From a checkpoint of a small model that predicts nearness at each pixel.
Model: 4.67M parameters, 64-pixel images, arch unet, activation silu.
Training: 13400 steps, batches of 256.
Data: trained on rendered rooms with furniture, 72500 training examples.
Rows from block 4 of a small model that predicts nearness at each pixel, named by matrix and row number. Rows with one number belong to one channel. Each number is 500 + 40 x the weight over its row's rms, rounded and kept within 0 to 999. All counts start at 0. Numbers have three digits each.
After each channel's rows are labels from the 100 images, of 14848, where the channel reaches its highest value: "peak on" is the class under the peak. Only what is clearly more common there than usual is listed. The data: rendered rooms with furniture. In brackets: how many of the 100.
# convs1: 3x3 conv (model.mid.1.convs.1.weight, 192x192x3x3, each kernel summed), inputs 0-95
# convs2: expand pointwise conv (model.mid.1.convs.2.weight, 384x192x1x1, transposed), outputs 0-95

convs1.76:559576503498510405490476482466470484564530545462498536509472451505433518479463565508494537460465462516447427458448427512451491455538446570499443466522529439496440482464476517538523403515496498446571456466480509495420503465507505485438451471549507505515521524486494461534471405475458534459
convs2.76:562588524546516481522488534508497462460501478443548501524471505608522454511429432500465465494629497501542491467547480504469595495446605470579534520463485507533502510539479505460464515462487520545445494430552525534568505450473504528494501498498549539480543506488562438523492442493533531487
peak on: floor (100)

convs1.3:516454471504567445412480445518467476495487546486479479548542513463434505458420513542461465645511517470438525499546427436439509533503425479506457398434531565563519457490445555495478549522558518537512466440464453448482535467460458457452532509468482497489496502457587542523482473499487518492
convs2.3:500533496430484499484535551484458469521532533493499471523509489505531429584505472525469468537523572440481499501506493586506498458481575535442521486408516495525511526524482512448474558498514511541503502515589597545465442537557485456545469552532501574455510521567384517551469474551570485464
peak on: floor (100)

convs1.126:509502459504523564473498504558471466429510546542447545506438455491458515467400522504449523472518547551490571491572480464492501540481452483567487465500532504479521418472549505500519453489434436466484529559540529555482453551524530529527515494487538563526466502528546549549450501561572457446
convs2.126:433409514422457452490532499501504448525511510471507493436455569499419481468528462470446548525445515465523583507454515458516503474538464548458486528502451513471483481526502507572471432482511539454531419514493493457486496460551495470476487486509557441502474511569592429491498524503514472449
peak on: wall (66)

convs1.171:459557518522475483541529501500451542529490490470513446494405455449487574530505543494535518409464461542480540429422451499453515448552563503525543549467514490533496535506583466480498529449432462501461485537514455465466542512527467505587496473488448443501450530565522447532469513531407534526
convs2.171:521490471481522473476507484518543501482481449505525526534523537510530576481599455532500555446526504539458497517514520451556523569563467442475531480502524468504527477434507516582446425560416531543459456491569484537488512439522492439504471449482516468483458480499529476466487464460545527446
peak on: wall (75)

convs1.145:485575457474487435557487477480413521580516516485404364543500519460508510491568533533496518492535470502443420477464471498423473479484461459453519533456427567467486485510490528553498475493430496548529561471450544502457476460492498522478490525515501528576478469492495490504481450459410505503
convs2.145:499440447479491504538495478488509513456470513482478458566521544559457411492475427464504548449451474463513518533462512448458495491500503531538494489448495513570527483510495484545425412508548520495467507467537506498470463522440522432418506372520496504483481461483468435486488505450506547502
peak on: wall (66)

convs1.181:509559517529510555530505510535549528495513539520531472525504446517495473492534496509551571475537501495444415508491471488479467530493516546527527470496547515429519470539444479567477549559488556563418485465514429464517466492443557499440450438466525471584518539488502462491492405521479457579
convs2.181:526527515483551489519547479544486518492465474502483562448547419460429523472487532519518405505464537531531510457530520493444479554559524515480466486445562481479490553486520485552517490515487486550483561439481492469470504510518532485522429497504510520465584527498452507523458495570510521503
peak on: wall (64)

convs1.62:430437558567588513583475510455547533554455542486479491521475544543522520495484494404473488477454482502456531463509478430589493490536511520530522572417451501557442487494499523452487478449494549435579467494432480497521426464513483500580545475544500473470461474526492516453482500571491504498
convs2.62:553528453525529469591474572498488482486484449491415447488523488553486515519470487505449476473548485518487483547456519493497569487352563552494589515507522538494470442514446509418457526497481515468466505480516474585531451502492513517465483486481493505479529443507561560586506482546497521570
peak on: floor (99)

convs1.149:532504448491543519533579501527459515505462490468442555499544573522530498524474448463538503530464523480480525507571479445541450522506509449526568465496507480520494467559554501483592408538482541507475494624483563522473478521506538480520496506481603538469459496472542541556503431491508521526
convs2.149:503471388449482369446488521507477507464482468442487500477533512500492522464441523540498499433444470452507481530389486489540509540487476371502482442501553566444514543463473488539465466508457509537503515359501506477545528450478535508508461478441565523443480474431535521572520407468468476482
peak on: wall (95)

convs1.157:462428503604464475445553463467504543469469530477465536574487525469400461441499470517501504586506541479472482497489466547548473486474491519545482419514485526583495493457505498482519470512502534601458477483518498454463508474512459474497473431431458478423435453475597512582464492490457500536
convs2.157:493441494519495517482463569543519414546527519508544529563505484507496483552435548477503545444518517546447534542505504508518503486543427523484535524449455563510542526493503491403491541502527527475503516478514497462494434544410545453472505511543492497525536504531491494427497531501524549489
peak on: floor (88)

convs1.61:476504473515552496546515473477523480604461545581485414486561492479433493452490500497515556515592524487474449520491441453494490507488524483521498517539486530517509556493532565556492460521502517492498469458448459452543561597594556482499507427404452518569502522481562455536436467493526523495
convs2.61:456539521468596527560544458550450532555503556491530547469533526462526568489573494555487504497450431456514548513483502513507459476557493553488452494543534461497434491578500504513490512476532485499511512453533504511425512561594457530564498516509440499520472493502522440496522460576504451481
peak on: floor (84)

convs1.135:586527523454418539415475451554426431491541470534534511507479494499505516436446603476428433514516474468506470447574498552461541495500503491545518485524484439469504515456517530513511436476467520503395480473494467432428565483479503500513512486519537498493481488593391508528518433545563483496
convs2.135:516526539583507532511488432450526504379538511529487564465465523522533466599486507473524565586515543589538497527479519486494638455521523503587514520459510401542542495526612487469515579518524453528434462530483526535457565494496490507509536474507498459526527500513561516456507505474521500568
peak on: floor (92)

convs1.11:445509525499537469532529470508458541536488493450511483460488561512491493532504509501564606472438509515527456511518474446615499521542470492534509490465501430474448540568557565466461503521495514495481513606531596540507432483602524509506534469523573491467491484482503489441495395537578481523
convs2.11:518536443498447538527451467461499584514532522508535485539531487534545473466451445453453515547513502480430534626543483547487462474495482527547478565529535550527478471556506499549539462513507572493563493526509534426474509482575497432468498486462466493555434472557545455469495481493442571487
peak on: wall (69)

convs1.25:489474526490502449519463484531494530559526565482536501520425483514503481477442544510467481497524462472481527551494520424520443441411517534518519528418470456442459497452482543414532541514535578531561523467563566446494453496532518423502479563559519519532529493470482486516462402452532531495
convs2.25:542543547520507493474504522494522430539533495412494452465497564554571491502449523491486477446445552541523512544497481538393562537507573546502534506535418460549543507481514510561472500510435528495509504464532530541470475455464499484456501478516468491486506520565540533508516527500529526544
peak on: floor (97)

convs1.80:560440488499505440540467453503479487462502393468536458476509423466510456443458605544494485494482467451539489495476549542452560468522488555485470499436601564486513514492496530549468470447527519420505457393505500465435543517460503529486441502510441579546503536571473499547546507507497473493
convs2.80:550455514532541519509582478530452504428487470490478444487438465535461477498490457570506518485532510418457482511493516465499501562461522447478510470467565505474466543489488493499493446503531483516531433488571464547591491448506477527487409553478552447528518488566487546505505480455511464557
peak on: floor (96)

convs1.94:489478477568455483537476556497557489456529506605505458445553536491496523488568557490505515458515497477547508534579462458566522501503542481541489513449550520442488500480571535518510526492488482516504533494442448483507461480518464492497469515536507572575488527484388538489549577529541514528
convs2.94:493527495435516480545515541498535431563522507526476450412588502509501482560522588531469489498549476555572502521511514515502493465499458521542461505498477583464469451494509520468484487487501467511481512546540524437536450488549525456554513476483456475482489446482543497490502531433428528506
peak on: floor (70)

convs1.67:540451501583493506472431484503510496516495477463504498442489515498544392441557361504490529480550487495463522520482524460464492489547503532475487510511463501477523482588508507455453452544511556540505502534520524553497550556486539510498549515559554548464582539434488358473482372535478467528
convs2.67:478487528451521469449565501546417480578479553470500576471543484470551516499503461534463427454453461439525503464481486500509442489549460538452462544516511528482436470530460499483514534482539491585558535394411526512475512499523513524513430496453455511501551486461517468546485495524512440450
peak on: floor (74)

convs1.190:495562521496521497465556483459497507456512525578556546476520507518563557415570509493459549509473556583445510541439489567538562479493462549505525475522522550525465538491491430548529533491568486515535535505530488527495586514540533449526367493443551504496530498483477465487443519489556527525
convs2.190:520565506508488552491519549488553585472504541532509418470476507541508500476464530493530505558549448536571469544486489467424485439566474551550478444449502528503464538568506515488482565453597501557504508539481442474531552435502486497498491398517473516556494529492536503442518548483436564522
peak on: floor (82)

convs1.59:484513436591464505496457549443498504499491480549514468498482508560492493443508548487487543463588483551463445562504476533451510426588542463489501551481516500585513536518549467538521543486585488497576539451533563563519536554476508493569493482477503480508456524494477520476440530477469528587
convs2.59:612518500501488542557527431473501533442549530504484458495524514526528487532426492455467450532582507478519471466418491562537533633427529470547507441504417421538452530558490514452528566502532525532479546535526490517526461461527513530547500477500516498540548542465511553509503476517496537589
peak on: floor (88)

convs1.79:471503456474512536510539471447484519466419507506406558407513569454524513497475396526508438465459509474527489522497501363517477519432489473512498538503480491420504481438539578495522545479460484467509435513460504496555434495537483496498518519536488491447482488482498483408449477515479512585
convs2.79:573521549501474499469502552484509508490589476500493471553467489549577473566515417470466467521493588477492523553463486524422501566551608545474545506543422490535479555521547518445477520483530549537500524475505521580508386507515556463496435490489589520517472551525547481512514467521508488462
peak on: floor (88)

convs1.180:513500474450497466486480488539507482439491537508489404468492468548513525612531532475510421526539519592443536546403392494444586489543531508467469537468517504499479485519515507456487489476489535546470518506547500437530503529509494514508545567475525496462466541519434483479523488461566512454
convs2.180:455465468536508467507464510548490518538434448446467502482530446461526528460539475512499562467524484499478534443483502517496487415480477495459506540554544520506553474443472504508507545508444479498529481435473464528507484488441544505523494494514457522458542444493495501576508442528518484434
peak on: wall (81)

convs1.49:415532426521509555499498513479503555429513521514434467482404485456508489583496434488563509596469551461491546481492565529479587560502523492487540485509495489530527450453537493406516538523429459563487464506526550450497473462510475473498492441467475412445418466470534502522461481488477493558
convs2.49:509550539515447467436511512468539454481589480528506453471480484463461416538465509469488526465550515527523515550508520515432537502505483582482468505541448507512451521529593504515472537512576516447541448528496468518486468512565483451498462492501507454508463566536493464467519522536492495431
peak on: wall (76)

convs1.189:522445508400449506489433492499516502522538487488473464492529459434425450489480506377526532472467445493495493535582596593494425454544497522489455535461515518499480429531448467571579515502489489471463526486528430530470514563537457419456478533502502542544433472474492469491549477506542426538
convs2.189:479495483539544533579500436491469520500424457498496534474457486520556420411485527531515456463441506444453493456526505495442459485537504530573483445512500520547473463549451493503493397474554519453516544454492475464483531415524501462555425524542518508489539461480552515520468446531492527470
peak on: wall (63)

convs1.122:473478447450426539562397459542541461491529500557436487555473518534542521553497515492556528503514447502505529514538514554499557496487459479511448458513497511537518464511494520504473510503545490464503444482454484411520516469488498485480461446557402521454488498495478526486511477533557507471
convs2.122:531584459515485553544496508533424530452561553466500466466449510545485480549487492513563442562614510487519488550468513548484577545426531519525547500491498469495489570584480496405459576458601460539455494503532495548472524519481525535522534534483478489602579573552482489484528496557467479548
peak on: floor (86)

convs1.12:449446487492549468505457474521529528525464456501488420515473492410519482515449450520557517484422450488492495554497511459541524474486396537454537473510530441510515451498532497468473510439506510465466478406568523539456456485517486508446529507539518558542523542481588474458465489564514437528
convs2.12:473512510526483442473543474431513469505561530476540522537529509532385535500539537502512533508492542547478498539517516518501480520481551608562506509441471525522505494546510489560527485535607499458513391518501557487473503499537515464485479475517510481541490534550489440433516514483481541522
peak on: floor (72)

convs1.47:414516491515490450363516512478458514457519556569542478455480527507520498518553471522516473458525501537473507511545456438512455516513485526509454552425445615476428518514472543495524499547506548490579494464573542488514503487483467499497500555505477488613452470473429501456503423507498478477
convs2.47:544486518554555497525505518479476512506511466446486441476470536592562457586576448539454514495607471444544430449440488548442473545434492557452471439488490415495522463477544492549461555459512477435536507471504452549500433466536512494515511494484494486531425442513619448504555511490512530523
peak on: floor (91)

convs1.82:496556532509512405525502555464542478499527475493496588505507490558506487471577507571511469465524456426463455487549468421529486514526518435493442504500425455520450463484512493529525488534430530588485536421508613483502609491487490513491458466446563425470558511529568483472493520490541477500
convs2.82:474563545512499529476464510542510489497494493506447544428486501481507579443533521449520472492497461500491553431505489458492530465493472473478456483469483480518575487448498513539518458550496486503501542503521475457524503554467492526493482453485534427458539538493431415469484485533581482450
peak on: floor (69)

convs1.8:528481465421545447518526498498499508432490473427478571448511522441474504546453503549545494483549524515448469556457463543467515517529500519541446512528517526474490490492501443529479466516491409477552532448499477476433520391470501484466498491480470465449499503569533523514479527512436524491
convs2.8:477525457412443475501565484567459452433493466494470501507489532499431498543581470472519516580511519517518508475576512484538511516539492433485489502478605472517529493540514478565496434515500496549506518521519531569527505498559437533450499523486531499521519453445449488570491465432461436556
peak on: floor (75)

convs1.56:555509452504539499452535542419513408482467516545524462476488476477535478475498594493480553518566409424477503537522477530475529419531487466482516540513517551463527512527489460546510497439547524477532536458519460518477563563466519460517463518515463487468497478506453439459476515543461502507
convs2.56:473433522540508503476517528508477440566525576438486503511460509599485464565508548535498502532504496464464442484548516545544491480479545510448505546525383487426546521461482485518493486495462466359566530498552488535471469500486416502473542471520465478527417472585505503561515533504497456521
peak on: floor (98)

convs1.51:524511489560539507563492541461440507461391517426531483497464520488510514490517490498526562372465518540499496513519467447582436478478525508514543593497496467493472504528557494498544496485549506544543505564415534544538491554550482495532531539485531516486483490436462485465443473462594473490
convs2.51:489532434517536456521529477483513539535487436501515498536547531527421507512472525502466560541556440484577494421507499547473465458492527524643502492477429568562457477493453496484509526455613481472521528558496475468493543467419481492542536473486466571585538519508514562504536555440465545517
peak on: floor (90)

convs1.182:491502489505474444464475449523502509435484495476457514447481397491540564491546489507533443479462443496563532447539533503472499484587478602522526479548612490520519472523499451490492560553509511486593494598446558555502501510574508492465546503596460575556429560540492532555526492555481493491
convs2.182:476475509508502423472530532528545491448593456546516525510502589500587502440488424555497583448465530612516544542528507519507524372530468490529511490532485483498508465463519524545532494572422518516515445451516487439514534525501525528445516461536506513473530474458514417491534519575480526518
peak on: wall (76)

convs1.160:495545454620482540510502439489504463519459442529503442524467504561518538583493527474473482572553482508526550508420446448510547509497480559503509474488503555503511548510528521467453572529462586521491507514451508528556482500514512453537605544549469463548561402545435496481436508516516460502
convs2.160:472479524516482597521486467520395543610504442469473535512480498464423548407523409475468435514421476497465525488470497508495484555547485519516506494508510449529476516518474482591537395488510486447518481472508535482525543472504445531526443544472540542504520508433518448510495499568473502468
peak on: wall (72)

convs1.66:552576473502590508497516407519524510478438490491499608502539500566426499576488507461570472493520459509490486563519429468524497518513507444572479567526442474427481506505572563522581477519452530551448593486462469471530558481555500453484538570519584534460465487508529524500494539477505483541
convs2.66:511549520551551480515413455510557524546407463531491485481559499427486471517509577538519434460554439512561546525483485522472493492467524499400464584528518508529497460527530508508456523484495533545500614494492490428448546532530513481521477471488553442457549519516484442438568482410503457506
peak on: wall (76)

convs1.26:534534464564428549497471590477525420540454566546547446460501456510521452503577516461462572499543531456508475511451484529484513469449495518447424503585509539501436519542488473602507573466500542479528520538491459482465512554530531497519499525506500514496471462565500416474496451482515459514
convs2.26:421447556468555517499534482556489473548476543444525571447505466470538500462526450565494519447446430502532511427455478499540493461556473488515541509553494465490481484501468485514442473483476515525510526391530480533523519555518517562532503540502497481435506498623511504512481470560505422399
peak on: wall (96)

convs1.95:481552525522539548557520461473520506482416472533427432490538609553499470488537480575528580519491504528531428518467412436539504544480464473467470525517475478489473536463520498495509399501566513497513502533496527490465504481581528464568441458463536464521477497484522481506531463465551429551
convs2.95:464430464475490552531495501515523415430432468474533479533526532511518482495513529464506511549600555489491441534575486548460517374486509496528560458474440500494534436516507488552564465515543557510517526481520435482484496431521521458492559389472473434513466531475440508502507515435473537448
peak on: floor (74)

convs1.114:521484472477524461500431481493443456508514470542461373579482520475404600477478528563410547597551532474489518543510470511450497544479484568462498446487521432466484508513482524533507467501483553528464558479427446502542444498451507467450498475481537495476496514471527395456492570493431519522
convs2.114:539495454529528470497490495479485521484438488429479580573522478597570547490484455468519442539501515508491473460575487487473466474503488475570518490540536462575492495520517509501562486498498539532478550481455471534528553480557502503421470518511543537422584474519472483474518474514536566559
peak on: wall (60)

convs1.178:482551446469495489416495513419565520524526522499470438537538511489500426576518541530466409533575480482473550474471444497577602571535458483466450520501472564499515499561548542467474491517436573533551530455586490533463523506522489563485477504486506453496525550485516486422523453494599477468
convs2.178:512512506550572564558506512495492475549500465569489504489463455472513502531540460505532502498499487520543458408544508452498554503525466536528464413479546432461517482434514523515506448517535483497485522484547461446509492514521540485579467494541485482426489498533429458430505550550569521476
peak on: wall (62)

convs1.188:522549508570515556541472497481452457435417435416546518541459533522527478541525593460497475476475492489501455487464515476397516447531515502516496569459525567512508501471532495565488402493539433498468512529485514513498521446479509480576493518482491497502452467554486505490518469526536469487
convs2.188:529507641532493508541498515473507531426452528513476495531538447477451515524562461495506408475501487521588505635489482461476513505487475501479502493516536513544478478495523523512513448542571458523472515597500526483466468608528525521519457477481500402550605521525504476428464589520451471590
peak on: wall (63)

convs1.183:506519468432482505429460490539494470507502522499478503513506494562466415453526481469505429527532515472455567489492503504443504535501456496470449507479537464482559548488479529491429526509497492574535445498492494525504521504417504477535501429478471461472478467402586482555520501521478481528
convs2.183:489491453427511473508552521491441474474564497504492538521495569491552453484461511512504520407444458616551489492466504476546575550509441514580535554498488425484485490475476481465491473443463513554482571513493523522469493508523473513568506555471534561463479431448521527485561486557452549499
peak on: wall (87)

convs1.174:440434484615493515449419462536491495458473466552504486536430439508435545530462528553440536523514531569515571455498540502432508543540488565455527421500491458566487456451431447473470424547522504491575409512425501517487482527422466538506522458409457470452416520440525452505473484490448577463
convs2.174:508473476451536509498461549454482560547574518533552404513499521481557485515442455527494548457454472508492517466439487468532467446540513478493496489426493481529473519490494499523440458507499540508499466487490544494428443491492491494485512568449520571471439460528446456457466496575522479493
peak on: floor (82)

convs1.85:493480464533483483495496460495462465528535490514464475403474539531537424498501469557524517493483539538522469510482467546476522462484529437537522494479502658553473606480537477559482516528536486510480390485513506539456488518542556640480544495522479492480511574474477447536481488492524520507
convs2.85:511580521483511519568520511444506528455568526494504485496513487439503528481470514582518499561546513404541470482512507525528502522468510486534467538464485494523412483524516490466503519501608492493479561544556494521484529452559529575514483488518498518533533602473460530458530528490504487523
peak on: floor (93)

convs1.139:444503536529564457459492506452601535512399509456472458499507449474454509535509480505512494491495567512559475593458447524552469540486474448535512481494492503502524441461554477472447538494484538543492574501515550512507536530459512544480511513494481455426523489526536543505502492456483496464
convs2.139:475530465491521496536538505540504531638451486547535500495544564522536470457540671491484527406472443484545449501509498510538496477528470497566494482456436537515449491475448484516521453446552517501566554484479505423525512424518550491541441484514461568452517446427422497451506507505525534489
peak on: floor (91)

convs1.141:554529471469479533445489530480497489502492429477532438456496526513549484437508469483518369514522524544575410485466458534492510500413444600491465495435527431491558426468532519541496468448429515505482534538529423558517576498546564467544561562554498467467515525478599525494527514500441532511
convs2.141:444426477486428464481505410504503502476545515452505570503530515537575516501511451451501510550527489549451496547488505503525540593484481518558546528459547487525494517540535467515543500505514517537455419587506507577432509522514525508529518582502455534489533525415526506471470495485535465476
peak on: wall (82)

convs1.144:504544518515515476472431483515555472550453457479502523499518507481499414469425526508512521547463493496443558500495478462499511388494446592489498507498496455388512468481473444479545468474430543388493478496532493507468475521571554417492474563503488471497512498470419441548461481499531469486
convs2.144:482413532536532498448507531535500460453457504548509500426518536512429483471563400456449515541448543533511544542590496484463480514497438546447498482538478574469496480469501504588459460509519569484477471481528470456494554472543466470444535448474465440531471570516561420468452532501445472481
peak on: wall (83)

convs1.119:484492489443461440510447538546532461574589454536466438478502491451489497472460540475577503512563477527466540491466480502485484493518474499504465473547537424492497447489492519451466520483533530481525518552457493516504414464441520472414489440554464502490447442566507444492464550523533478484
convs2.119:529479516513516585420517447500444528460508505473453487495549495496503464471484497510484448578525490494516449502573496501512529531474556509525481488462535470516560526565508500449524526506519461496506416514497494575476477433463469546511462513513490457487528487565526505524498516519548483481
peak on: floor (80)

convs1.54:504482524452481486493537480436552502477501405526479483476471500494526480493396512549496466488476530464500550539436467474556519488595529540466479501533480465503490485447464493452505422457536435437547445514510562544479478459539470500539471521480477460539465417509525499538467605538568463502
convs2.54:481503483534545495526441536550546517495476516512513499477475536487515474487512540517454484477484461554502504496468503381459483499552486443497490510536461507527572512398567497583521406520471540466527534453473460429572498445476493478456507467533574483434564513418490444431490511510502502498
peak on: wall (92)

convs1.30:505499436508468500510491499495430432477456518562474485519543495507532483511524540447498467479542468440436451487541516529483416515454471503459418424451480584400441493461486511512504496509514535487551564491521485469548444494448473544439450551473472506541509502569485579511505505528539526485
convs2.30:470475495495464488513557505533530454472581499458481486473496497497582483568462515458515472499564506552469449504469504520491543519453533510444531495451459529514540552511544501554543573541480514462478546492533498541525443475473500452515569559450479403480426508587466564571507548511522481467
peak on: floor (100)

convs1.131:525575508438514515482470463419475544467501537565499447527463585436539493609546393502503560507528444532527476551501530474426495488528461528478508472426488446530524462535525563505536489495558528522453532497482576529547462464546501445451482447509490465505485562503428444449487488506520482523
convs2.131:507513488450444480436476534498506474447480532481427543509417548474494517476476417479490579537429482488534503526544475454484486557552500412506463504503488510517532553480551478579510488455449508449510476495506531489474543511463497532448505477514509493500499468576514412461467447547473489410
peak on: wall (67)

convs1.163:498481500523540492493498477541547483506490529556516521450524540489506440542517476479471498485506442529491484573501487435536411501491457450515488549480544560448523448475519552524530464529482516445470552556505547500507497559519487477500593527498504509519495532438493553491462505467633489485
convs2.163:437441558494493456546534480441519527462476451490552543515458525491460460503526487512499513483490529469404442554501499494474486485509558485486470482521505479553512464477488501503599479544477415376498365416478481460512577426470517484531502501529548496484529572409504439503524592499489503438
peak on: wall (88)

convs1.155:448491544466493514465538542500490529500526560563439502486495534448499433521521508429458514502481514525520478512503465483528511524444511492476558488508502499461565468463543520399499455492495521534574569497515488560568473441514503513457423479509460504485517463435455484521493491526523476468
convs2.155:493518571517489546584443457473441531527474615480511474594499519454493544547457462506473448507568460381456491478450522409452465553513451452460437530558463487518518512541508500448518489397525462426437490496493576502567487527498512562453494474513544485496512524473519458504543512487447476546
peak on: wall (60)

convs1.103:529465525473482484528448480520489485501447451515480513530540496505464540427522513498455487452430473501560477459521477510508499534526487572477562494532490433481527505459504440481480495467494498583412482589423515553523494505510508481557510550485501596486449549478555493446508495492497550548
convs2.103:523489511535492547511463512477518492480586520446519446539517517586437371535492414495487503524525478506468529507472490515494510490382603518490621476462470487505515500453495490360459544491513487548499488502494536646533458461459476478468532516520498503508502547491531547515542545548485532599
peak on: floor (99)

convs1.13:496498542486515519451534486570528513534495523424512600513479473496479508564492491439488492491503483461495536435447480469490438495497504527475512452526471466500476473512458522524501440475525424509484435443528552431504560475514424474523475471402444489510451430591535505485523503566480548491
convs2.13:437462519486461503481500508569510489395497445571526525552495539493576465546501512488541481498514554464466453472490484526480529495516469473452534479474506476519515523420544496547497489509539599562483527506554466431453490500479516461484556520493507453512566538564400498483531452527517516501
peak on: wall (88)

convs1.112:483480507394502453562450482489464493577512412539495506502493464458417501470523487513483551473557498455460496550520519550512505516467420499504536522487504514458440504443454542537481461459593468519462498492424442505506415501506498476444472551560446521573495563527437471475510614455555510497
convs2.112:492485534570471554450492473507472481477484497462511492497438501489471472531530388507502486558430490450443490522531510541488496506532525556519524496448484496496560473535483497487491477468475550428491467476554514528548482452494451504507506572492479482500424506585538489563503495502513477502
peak on: floor (89)

convs1.173:467479464551515533496502491460538460531512490507541477553484488584465408481569454454494449500537546529520475504484467431490454530447508517491508449476482531503492550511471560409397522547479531538634527429462553540500476513510523484466466533507497487456452579494524486512484452435547499464
convs2.173:529470463500501547495463454497474514481526523523506524545504522435550496512468494517506551450453534542428527449485505484543540460521487441517507542493477511524524575453514499466510520533480464515462446464531519493506499544441489534539490562504559535488534473528482545480500463481505530487
peak on: wall (87)

convs1.74:426498530494457538451581453519433534528537453534463459439478529492470519507479534500489581524493532520517543457477474564585523519547544436477454484504486503458524545490575496486518467542473528498556494512507474486488532516627641460506504451512464481480442536563566519499485459506463525484
convs2.74:463519559577491510529432512467553487522464535451530519468482477473455496451609459501503483573535475487455493536505511486417522494508512554467478493574531492473553489556485519559477465424559502492522473487473513505452538579488561466517525521481460436504469503530520552471527536541497412406
peak on: wall (94)

convs1.86:544468462506451439482521469488572461550484491463533483465502473553548494540528524528486558522564562511505598476401492578517523461529588517565454508479534462548492542520532484550470498438529550419488478487549463438503542599477536508555510482527540496485491547473527487574489533531480436512
convs2.86:565526592465471417495501490460530522484461457478530493509505491562561431569455574539506545482560562525435452555530497525491466517535561551508549460493449493464467510481543507469461531595476497497539479507482481551496513430492513447479460452521509488457470541573550450489451541509463512564
peak on: floor (91)

convs1.9:462508579544553465482518467449510496548508558528454523484481491530446541588463479518454465549507468429515485467520516478492536507526438493513427530576471501589494466471416465496508475502583513493456442542451478491539478448506497395546488484508485585506567496543511477467492542561455505469
convs2.9:441462518469494506525509533552509440556516485480467448490524553541519528532527484496502517638474540536535533493555488565518399478498510578469464515495433549500511439490538495529466520453499576538563493516412514501454457453469481545403516502491531465521457464550455457549464567535477534515
peak on: floor (72)

convs1.143:485453475510493452537509526464498477498583507550479465451525524514413516549485483500516451518582496460491507481480470580492511578529480468593491503551487489484550479479437544515539446465499460482497520517459527434522540439538498495508537520540434516470535532515538464536503556483400532479
convs2.143:503504472490490544522501509466517617492449492521519478490510507522555459536552578498509485474538404503599460585465501503452444500529532518575496524468546519487491497535529496539576490473620527576546582509445513514446509520481545402504446502524456494514527476567407496443519484502514524499
peak on: wall (85)